{
  "color_jitter": 0.2,
  "tokenizer": "word",
  "vocab_size": 39,
  "encoder_depths": [5, 5, 5],
  "encoder_kernel_size": 3,
  "decoder_layers": 7,
  "decoder_activation": "gelu",
  "decoder_head_dim": 64,
  "decoder_layer_scale_init": 0.1,
  "decoder_inner_norm": false,
  "max_precond_dim": 1024,
  "adamw_weight_decay_other_params": 0.01
}
Rows from block 5 of the image encoder of a small image captioner, named by matrix and row number. Each number is 200 + 20 x the weight over its row's rms, rounded and kept within 0 to 999. All counts start at 0.
After each channel's rows are labels from the 100 images, of 14976, where the channel reaches its highest value: "top examples" is what is common among them. Only what is clearly more common there than usual is listed. The data: dead-leaves pictures: piles of overlapping shapes. In brackets: how many of the 100.
# c30: last pointwise conv (encoder.blocks.5.c3.0.weight, 192x192x1x1), inputs 0-95

c30.173,154,195,187,205,235,222,202,168,173,212,204,161,209,184,217,208,194,199,212,181,221,204,181,199,188,212,154,209,196,166,202,217,200,204,211,175,166,181,200,206,192,201,202,230,190,172,212,206,193,201,221,187,214,201,180,186,217,180,166,151,197,205,177,242,209,189,210,185,182,173,172,239,213,203,218,196,211,203,159,186,184,199,202,184,228,217,173,217,183,197,213,234,212,207,261,194
top examples: ring (37); vivid (35)

c30.20,189,197,195,210,190,256,197,199,204,208,196,193,186,216,213,193,191,171,227,186,203,207,236,186,202,201,180,185,178,230,163,196,184,168,196,192,206,198,215,184,176,190,212,216,198,192,210,216,205,192,201,211,187,213,183,192,215,182,222,209,212,184,200,219,192,180,218,196,195,209,195,189,198,204,208,211,200,168,238,188,196,197,198,187,243,196,184,166,213,186,219,175,197,184,223,198
top examples: large pieces (83); vivid (37)

c30.165,214,210,171,160,182,174,244,161,161,195,253,221,193,218,215,203,168,227,197,198,191,225,223,196,170,211,205,205,195,191,177,180,216,199,201,199,192,201,209,214,196,235,217,173,202,198,232,178,208,202,219,187,206,214,204,183,197,162,211,220,206,218,204,196,177,213,245,189,195,167,201,204,202,211,171,191,192,219,201,195,197,215,187,170,171,191,200,197,242,173,196,175,209,257,200,198
top examples: circle (39); ring (27)

c30.90,180,186,207,150,196,194,198,200,194,196,198,199,169,204,169,216,201,201,194,199,210,167,196,198,197,225,195,167,205,194,190,226,190,209,207,175,228,212,215,221,194,201,191,223,184,205,193,202,216,202,192,180,199,190,200,193,204,175,189,209,166,225,198,207,169,208,223,246,180,210,208,197,200,215,199,195,189,170,176,198,168,184,199,159,184,211,208,172,191,182,216,175,183,228,227,241
top examples: flower (47)

c30.179,195,178,195,185,217,215,235,209,173,214,254,177,208,164,256,200,167,230,202,197,230,199,214,157,200,208,187,208,185,170,192,217,216,175,191,178,189,173,223,203,211,192,195,196,190,174,212,233,204,214,183,200,190,199,190,213,180,193,155,242,213,206,162,198,174,192,202,214,213,176,199,197,178,193,207,248,200,219,217,197,189,222,257,222,221,144,169,212,150,171,233,208,208,187,184,201
top examples: large pieces (74)

c30.181,175,209,156,198,196,160,189,198,188,162,204,244,173,246,209,214,208,219,166,206,207,211,200,187,192,223,198,212,227,195,209,208,242,212,201,202,222,176,201,211,209,188,171,196,192,185,232,226,187,212,181,219,197,189,200,198,173,200,257,173,202,206,189,223,247,200,201,184,168,207,173,216,198,206,237,209,194,189,174,185,192,222,193,199,180,193,209,190,167,190,245,203,215,189,197,195
top examples: shaded (80); small pieces (66); ring (36); palette: vivid (33)

c30.164,195,199,211,199,211,207,203,164,199,216,218,180,195,211,192,213,183,249,204,207,209,201,263,160,191,168,226,206,198,188,206,191,205,167,209,190,186,190,239,212,218,203,224,204,231,192,217,216,193,182,204,217,226,219,231,201,207,173,223,170,204,169,183,190,219,270,215,182,188,189,241,216,173,215,171,179,173,202,254,165,196,197,210,191,181,199,226,212,221,229,192,199,161,197,250,205
top examples: ring (60)

c30.187,202,131,220,183,205,191,195,171,186,219,173,205,169,210,204,197,177,194,208,201,209,210,212,192,226,229,225,212,178,225,200,231,192,186,234,199,177,204,185,196,212,193,198,221,195,221,196,204,186,204,232,200,201,182,188,221,191,210,203,224,195,213,170,202,185,176,203,203,165,242,196,193,208,168,186,182,217,210,190,173,196,189,201,198,187,213,199,209,175,164,195,166,186,169,189,229
top examples: cool (40)

c30.182,227,187,178,225,187,209,194,177,209,172,234,169,179,205,164,242,169,192,211,190,184,170,178,204,180,177,180,202,179,245,206,223,220,201,169,186,166,182,245,197,203,206,195,204,236,217,240,200,190,182,181,195,201,207,201,181,189,208,236,192,190,199,216,225,210,179,206,195,181,180,178,197,162,193,190,199,183,194,191,201,200,217,229,172,196,214,201,165,191,200,211,207,217,167,164,214
top examples: grey (44)

c30.98,191,201,171,211,183,214,199,187,216,201,196,233,210,179,205,223,204,195,247,198,230,171,207,178,207,220,215,193,175,222,188,179,213,198,230,189,172,196,216,185,182,225,173,206,169,185,183,205,178,165,179,202,193,208,196,185,200,182,195,159,187,207,204,231,204,190,186,207,201,218,193,219,218,209,195,198,179,207,187,186,214,166,196,217,228,210,172,200,181,221,176,217,199,169,244,159
top examples: ring (37); vivid (32)

c30.59,181,211,216,198,222,235,239,195,200,191,148,183,191,183,209,184,184,178,206,235,212,218,240,213,187,195,199,255,212,208,203,189,215,209,209,212,197,196,225,218,228,192,224,181,192,133,193,216,218,160,198,214,200,239,210,195,180,216,203,185,226,211,186,179,163,213,203,217,179,197,201,197,210,186,200,200,205,191,190,192,206,214,201,202,190,190,187,204,249,205,195,215,162,182,223,198
top examples: mixed sizes (65); ring (36); gear (30)

c30.87,186,219,179,212,198,200,180,186,178,177,172,196,174,200,194,209,176,191,212,214,211,235,208,165,203,207,218,222,205,227,212,229,180,188,213,177,153,192,209,189,174,190,197,203,210,206,214,222,229,196,235,196,191,225,196,186,190,189,202,193,194,179,230,241,217,189,170,207,194,192,208,210,205,191,230,183,202,208,172,195,216,176,228,195,202,200,166,151,224,214,200,174,247,184,221,212
top examples: large pieces (90)

c30.65,212,182,214,199,193,213,209,215,206,207,218,241,187,237,210,227,167,206,220,228,203,193,177,224,203,188,192,185,202,219,221,232,191,218,199,208,216,194,207,207,190,184,215,214,197,200,199,167,198,158,192,217,195,194,177,204,208,211,182,195,218,199,184,186,163,200,173,205,178,249,191,171,169,217,216,205,197,198,199,185,220,190,173,205,240,219,191,205,206,185,217,221,226,215,211,194
top examples: vivid (55); circle (25)

c30.92,202,203,185,199,186,190,188,197,194,173,225,207,219,187,182,191,192,211,201,203,187,181,199,185,193,194,186,185,196,217,240,238,212,201,206,183,224,164,193,195,178,200,181,211,198,159,171,205,239,240,225,167,164,220,174,158,206,216,240,211,207,205,219,178,202,187,239,176,217,205,196,194,196,211,214,219,195,188,201,202,197,236,191,189,200,198,211,163,200,187,245,176,198,196,210,196
top examples: grey (41)

c30.117,232,232,203,188,188,172,223,191,185,184,241,210,169,227,156,171,197,237,249,218,169,202,186,201,199,171,198,214,200,201,173,193,181,192,205,217,159,216,196,212,201,219,185,181,188,164,203,191,191,209,199,200,211,222,213,174,220,202,187,185,225,196,157,205,250,239,205,206,194,204,173,209,208,212,190,195,209,209,219,186,163,205,209,200,180,207,195,202,208,188,199,217,166,222,196,171
top examples: mixed sizes (64); vivid (36)

c30.159,213,202,208,201,200,169,220,198,201,197,199,196,204,209,219,191,193,192,254,189,203,201,166,211,194,208,198,226,199,191,174,206,206,169,186,179,202,198,226,209,201,215,203,204,259,220,190,208,175,207,177,206,194,216,205,172,174,198,183,187,205,216,198,225,195,173,198,212,164,231,211,204,241,227,203,179,230,206,191,184,191,192,221,171,203,165,201,200,167,210,201,209,231,231,194,224
top examples: ring (40)

c30.95,195,183,200,193,166,213,208,188,215,199,218,239,199,223,191,203,184,184,198,187,188,205,180,174,218,225,212,188,209,213,166,188,198,190,169,201,200,190,207,190,198,184,206,181,210,166,202,216,201,231,246,206,214,213,210,181,202,180,201,195,191,169,206,176,195,190,208,175,193,184,197,188,198,203,191,181,220,240,204,240,168,228,220,206,144,135,183,179,235,204,207,186,188,210,160,176
top examples: circle (25)

c30.67,204,227,201,193,207,203,183,195,178,201,204,185,215,200,230,198,203,209,187,199,197,200,192,232,206,204,226,212,167,186,222,208,174,223,187,194,198,220,207,233,215,228,189,179,213,161,200,175,228,203,219,215,217,213,221,212,181,182,204,228,162,182,231,176,208,186,207,192,235,182,229,146,195,176,191,189,222,150,193,199,220,217,195,211,187,221,190,209,187,196,193,200,200,212,188,215
top examples: vivid (37)

c30.107,203,192,187,182,214,220,186,178,183,157,195,211,227,207,198,198,230,208,199,197,213,192,180,241,210,222,193,183,201,202,205,211,180,213,237,232,240,214,202,187,198,239,202,185,202,212,188,204,205,207,239,187,199,171,205,185,196,224,211,189,211,201,180,176,186,188,219,214,201,215,204,244,214,186,213,184,200,180,212,199,167,185,202,197,178,190,172,229,174,214,254,208,200,200,238,210
top examples: mixed sizes (70); vivid (47)

c30.6,167,197,211,228,198,192,208,213,155,192,237,205,197,174,186,217,202,179,195,173,200,222,228,221,211,169,204,225,200,198,187,214,175,228,174,189,190,198,205,196,183,218,198,222,179,200,204,194,193,199,229,199,204,181,206,193,197,179,159,205,177,195,184,184,191,149,196,192,199,222,217,196,205,230,189,169,189,159,210,217,180,192,235,202,179,200,222,166,209,211,167,201,218,189,208,196
top examples: ring (31)

c30.93,176,192,197,180,182,204,195,238,206,220,226,196,183,188,189,172,174,172,202,228,194,177,167,214,225,157,216,193,153,217,185,214,199,209,216,201,185,206,197,217,205,197,191,230,222,166,193,216,172,164,203,212,195,198,203,181,161,191,213,194,211,176,172,182,185,182,203,212,204,177,192,194,217,194,199,155,204,211,205,231,212,193,199,192,216,225,214,188,200,195,234,202,223,159,209,154
top examples: dark (65)

c30.167,196,214,180,179,203,235,201,215,179,213,209,189,157,232,199,221,220,192,191,192,226,188,216,203,185,198,192,161,164,167,177,223,182,193,205,212,202,225,227,186,207,220,202,192,200,207,191,222,200,207,251,196,182,199,211,216,210,190,191,209,203,195,227,230,227,191,202,201,223,220,227,246,209,179,202,185,229,240,198,224,175,221,210,171,216,161,188,223,167,228,189,211,215,172,208,249
top examples: mixed sizes (69); ring (33)

c30.154,207,201,208,206,214,184,177,209,221,187,190,210,197,183,221,186,212,211,225,204,185,209,191,160,187,198,165,197,202,196,200,249,214,216,237,224,226,173,192,211,189,209,198,222,177,189,212,191,196,197,200,215,186,258,209,194,220,165,218,224,189,222,186,208,194,208,187,212,195,191,224,189,203,199,151,210,198,213,161,198,169,171,192,186,213,222,210,195,235,208,201,219,206,190,226,249
top examples: mixed sizes (61); vivid (34); circle (28)

c30.186,199,182,193,206,203,199,188,218,187,180,196,223,200,185,180,206,204,177,186,219,199,217,182,203,173,211,143,180,218,210,205,201,198,193,145,166,184,206,198,222,207,210,176,192,232,198,189,216,236,167,212,228,205,221,204,201,184,198,203,225,175,195,215,211,216,229,214,220,222,214,161,201,192,205,198,214,168,230,209,200,221,181,182,178,194,216,204,190,158,170,199,193,175,167,194,190
top examples: large pieces (66)

c30.82,192,207,217,213,204,187,206,176,205,211,213,191,187,189,206,166,206,218,212,201,188,190,197,211,183,231,203,203,153,160,249,179,178,206,171,205,218,223,213,215,208,187,200,177,185,188,229,189,173,176,218,176,205,194,207,199,211,210,173,177,165,210,211,227,198,203,228,157,203,194,171,204,198,212,229,190,212,177,179,218,203,210,195,185,238,194,226,198,177,230,227,186,213,200,194,174
top examples: shaded (76)

c30.149,190,205,212,195,177,228,195,180,214,206,217,225,217,226,204,208,230,193,203,196,202,202,173,192,211,209,180,217,200,209,225,204,252,225,173,198,212,186,213,222,218,176,193,189,212,156,254,199,192,195,200,183,202,217,232,232,200,181,197,201,215,212,213,196,192,170,175,209,181,148,232,195,213,188,203,183,154,210,176,211,208,204,191,180,196,187,195,198,186,195,233,209,204,209,202,224
top examples: mixed sizes (73); vivid (50)

c30.105,223,187,173,195,221,217,184,193,187,226,233,232,187,227,189,201,213,176,214,172,208,189,187,229,184,202,202,181,190,234,238,209,197,218,199,166,186,198,210,203,224,188,225,201,233,189,201,187,193,203,199,161,185,208,177,207,188,206,151,210,167,208,186,178,220,196,202,244,173,167,168,177,201,185,227,249,228,165,217,206,224,226,187,186,171,209,241,253,226,189,208,191,245,185,225,195
top examples: shaded (81)

c30.171,179,189,211,233,217,168,216,189,193,167,190,210,200,237,199,186,188,254,217,220,228,195,204,205,192,203,225,174,146,197,192,199,193,200,186,189,197,205,195,197,210,219,176,227,211,188,196,197,214,224,217,203,212,172,184,200,240,202,192,185,179,204,162,225,190,187,186,187,213,214,255,199,215,209,182,214,185,206,180,177,201,167,214,190,200,223,210,212,199,180,196,211,207,187,233,161
top examples: vivid (49)

c30.123,215,218,222,226,197,220,235,219,175,221,199,206,225,206,219,176,195,221,188,208,196,201,189,210,189,205,204,215,165,208,220,200,180,199,188,171,226,207,208,216,198,166,208,177,162,189,178,201,201,189,214,196,200,226,226,174,189,223,243,171,229,200,194,166,174,202,183,193,199,186,223,219,215,193,220,181,191,203,179,195,182,206,194,217,182,212,175,246,221,196,180,203,197,215,196,146
top examples: circle (45); ring (27)

c30.111,211,177,197,201,197,204,160,231,214,215,193,183,203,198,156,217,190,201,204,221,203,201,197,187,186,197,205,194,167,188,163,191,190,199,189,170,200,240,217,180,185,178,218,203,186,220,203,201,177,190,191,188,160,178,196,174,216,229,193,180,181,197,198,213,229,200,203,238,202,180,188,191,202,219,218,200,199,227,186,189,201,200,211,215,205,200,168,173,231,257,204,176,184,210,267,196
top examples: small pieces (60); ring (41); vivid (32)

c30.129,204,190,205,150,197,232,207,197,207,200,177,169,189,204,227,214,194,202,200,211,197,145,208,208,233,198,205,182,205,192,202,200,211,194,188,187,203,210,209,188,200,209,225,181,238,242,191,218,196,222,229,179,184,189,211,178,201,190,183,191,226,208,200,252,232,208,208,217,168,225,241,178,196,195,236,183,200,198,174,189,178,190,180,221,223,203,193,224,230,217,158,209,211,169,208,202
top examples: mixed sizes (69); gear (34); ring (29)

c30.27,228,204,216,190,194,200,203,177,202,222,215,220,258,199,218,187,168,187,211,236,175,162,187,196,183,181,226,201,207,213,205,212,221,217,219,211,200,201,186,231,192,224,181,150,187,204,196,201,215,185,206,212,165,182,177,195,211,196,215,216,216,200,177,202,177,212,202,230,193,194,193,193,213,214,202,210,177,222,212,224,156,201,191,186,163,195,222,224,195,227,209,180,163,189,155,207
top examples: vivid (32)

c30.28,203,174,179,235,185,191,215,202,210,209,183,216,191,190,188,198,199,182,205,245,218,179,214,237,181,187,201,204,183,200,208,212,210,201,240,197,222,197,191,244,190,164,222,189,181,184,203,192,163,192,198,232,171,205,191,207,162,235,163,223,200,192,222,180,201,233,203,202,216,213,200,194,192,213,168,201,200,195,225,201,166,175,170,218,200,185,223,207,208,184,218,154,195,199,199,236
top examples: large pieces (69); vivid (32)

c30.57,162,189,175,207,199,197,212,197,200,211,214,238,224,224,178,191,214,195,228,203,200,169,206,181,198,166,205,224,182,166,228,208,200,198,208,229,210,208,178,158,207,186,174,199,198,200,209,162,223,231,183,176,186,221,220,240,235,217,181,212,169,198,181,170,209,188,203,231,199,186,180,225,206,179,224,220,215,203,186,183,201,181,198,164,192,190,186,183,204,189,232,197,177,183,192,176
top examples: circle (29)

c30.68,172,193,191,188,196,208,222,209,197,208,190,187,200,206,172,221,189,196,188,188,211,184,220,173,219,207,200,243,170,205,181,226,202,191,177,211,193,181,200,194,184,176,199,218,191,190,174,206,224,197,228,232,168,195,214,247,194,217,242,215,204,202,201,204,202,192,218,228,194,230,181,223,219,198,214,198,203,181,219,194,215,209,185,219,181,219,204,206,196,217,178,194,214,223,157,277
top examples: bar (27)

c30.51,193,168,241,230,222,193,142,205,188,202,215,186,245,223,202,184,214,211,188,192,199,199,212,201,189,191,186,195,185,182,222,204,222,191,207,188,199,197,167,199,185,204,198,222,168,193,182,210,211,205,204,196,200,177,186,204,219,206,211,175,207,188,194,207,226,195,165,209,213,181,190,199,191,193,197,215,210,179,216,186,200,208,210,224,198,201,182,160,238,211,190,205,180,234,229,204
top examples: mixed sizes (64); vivid (37)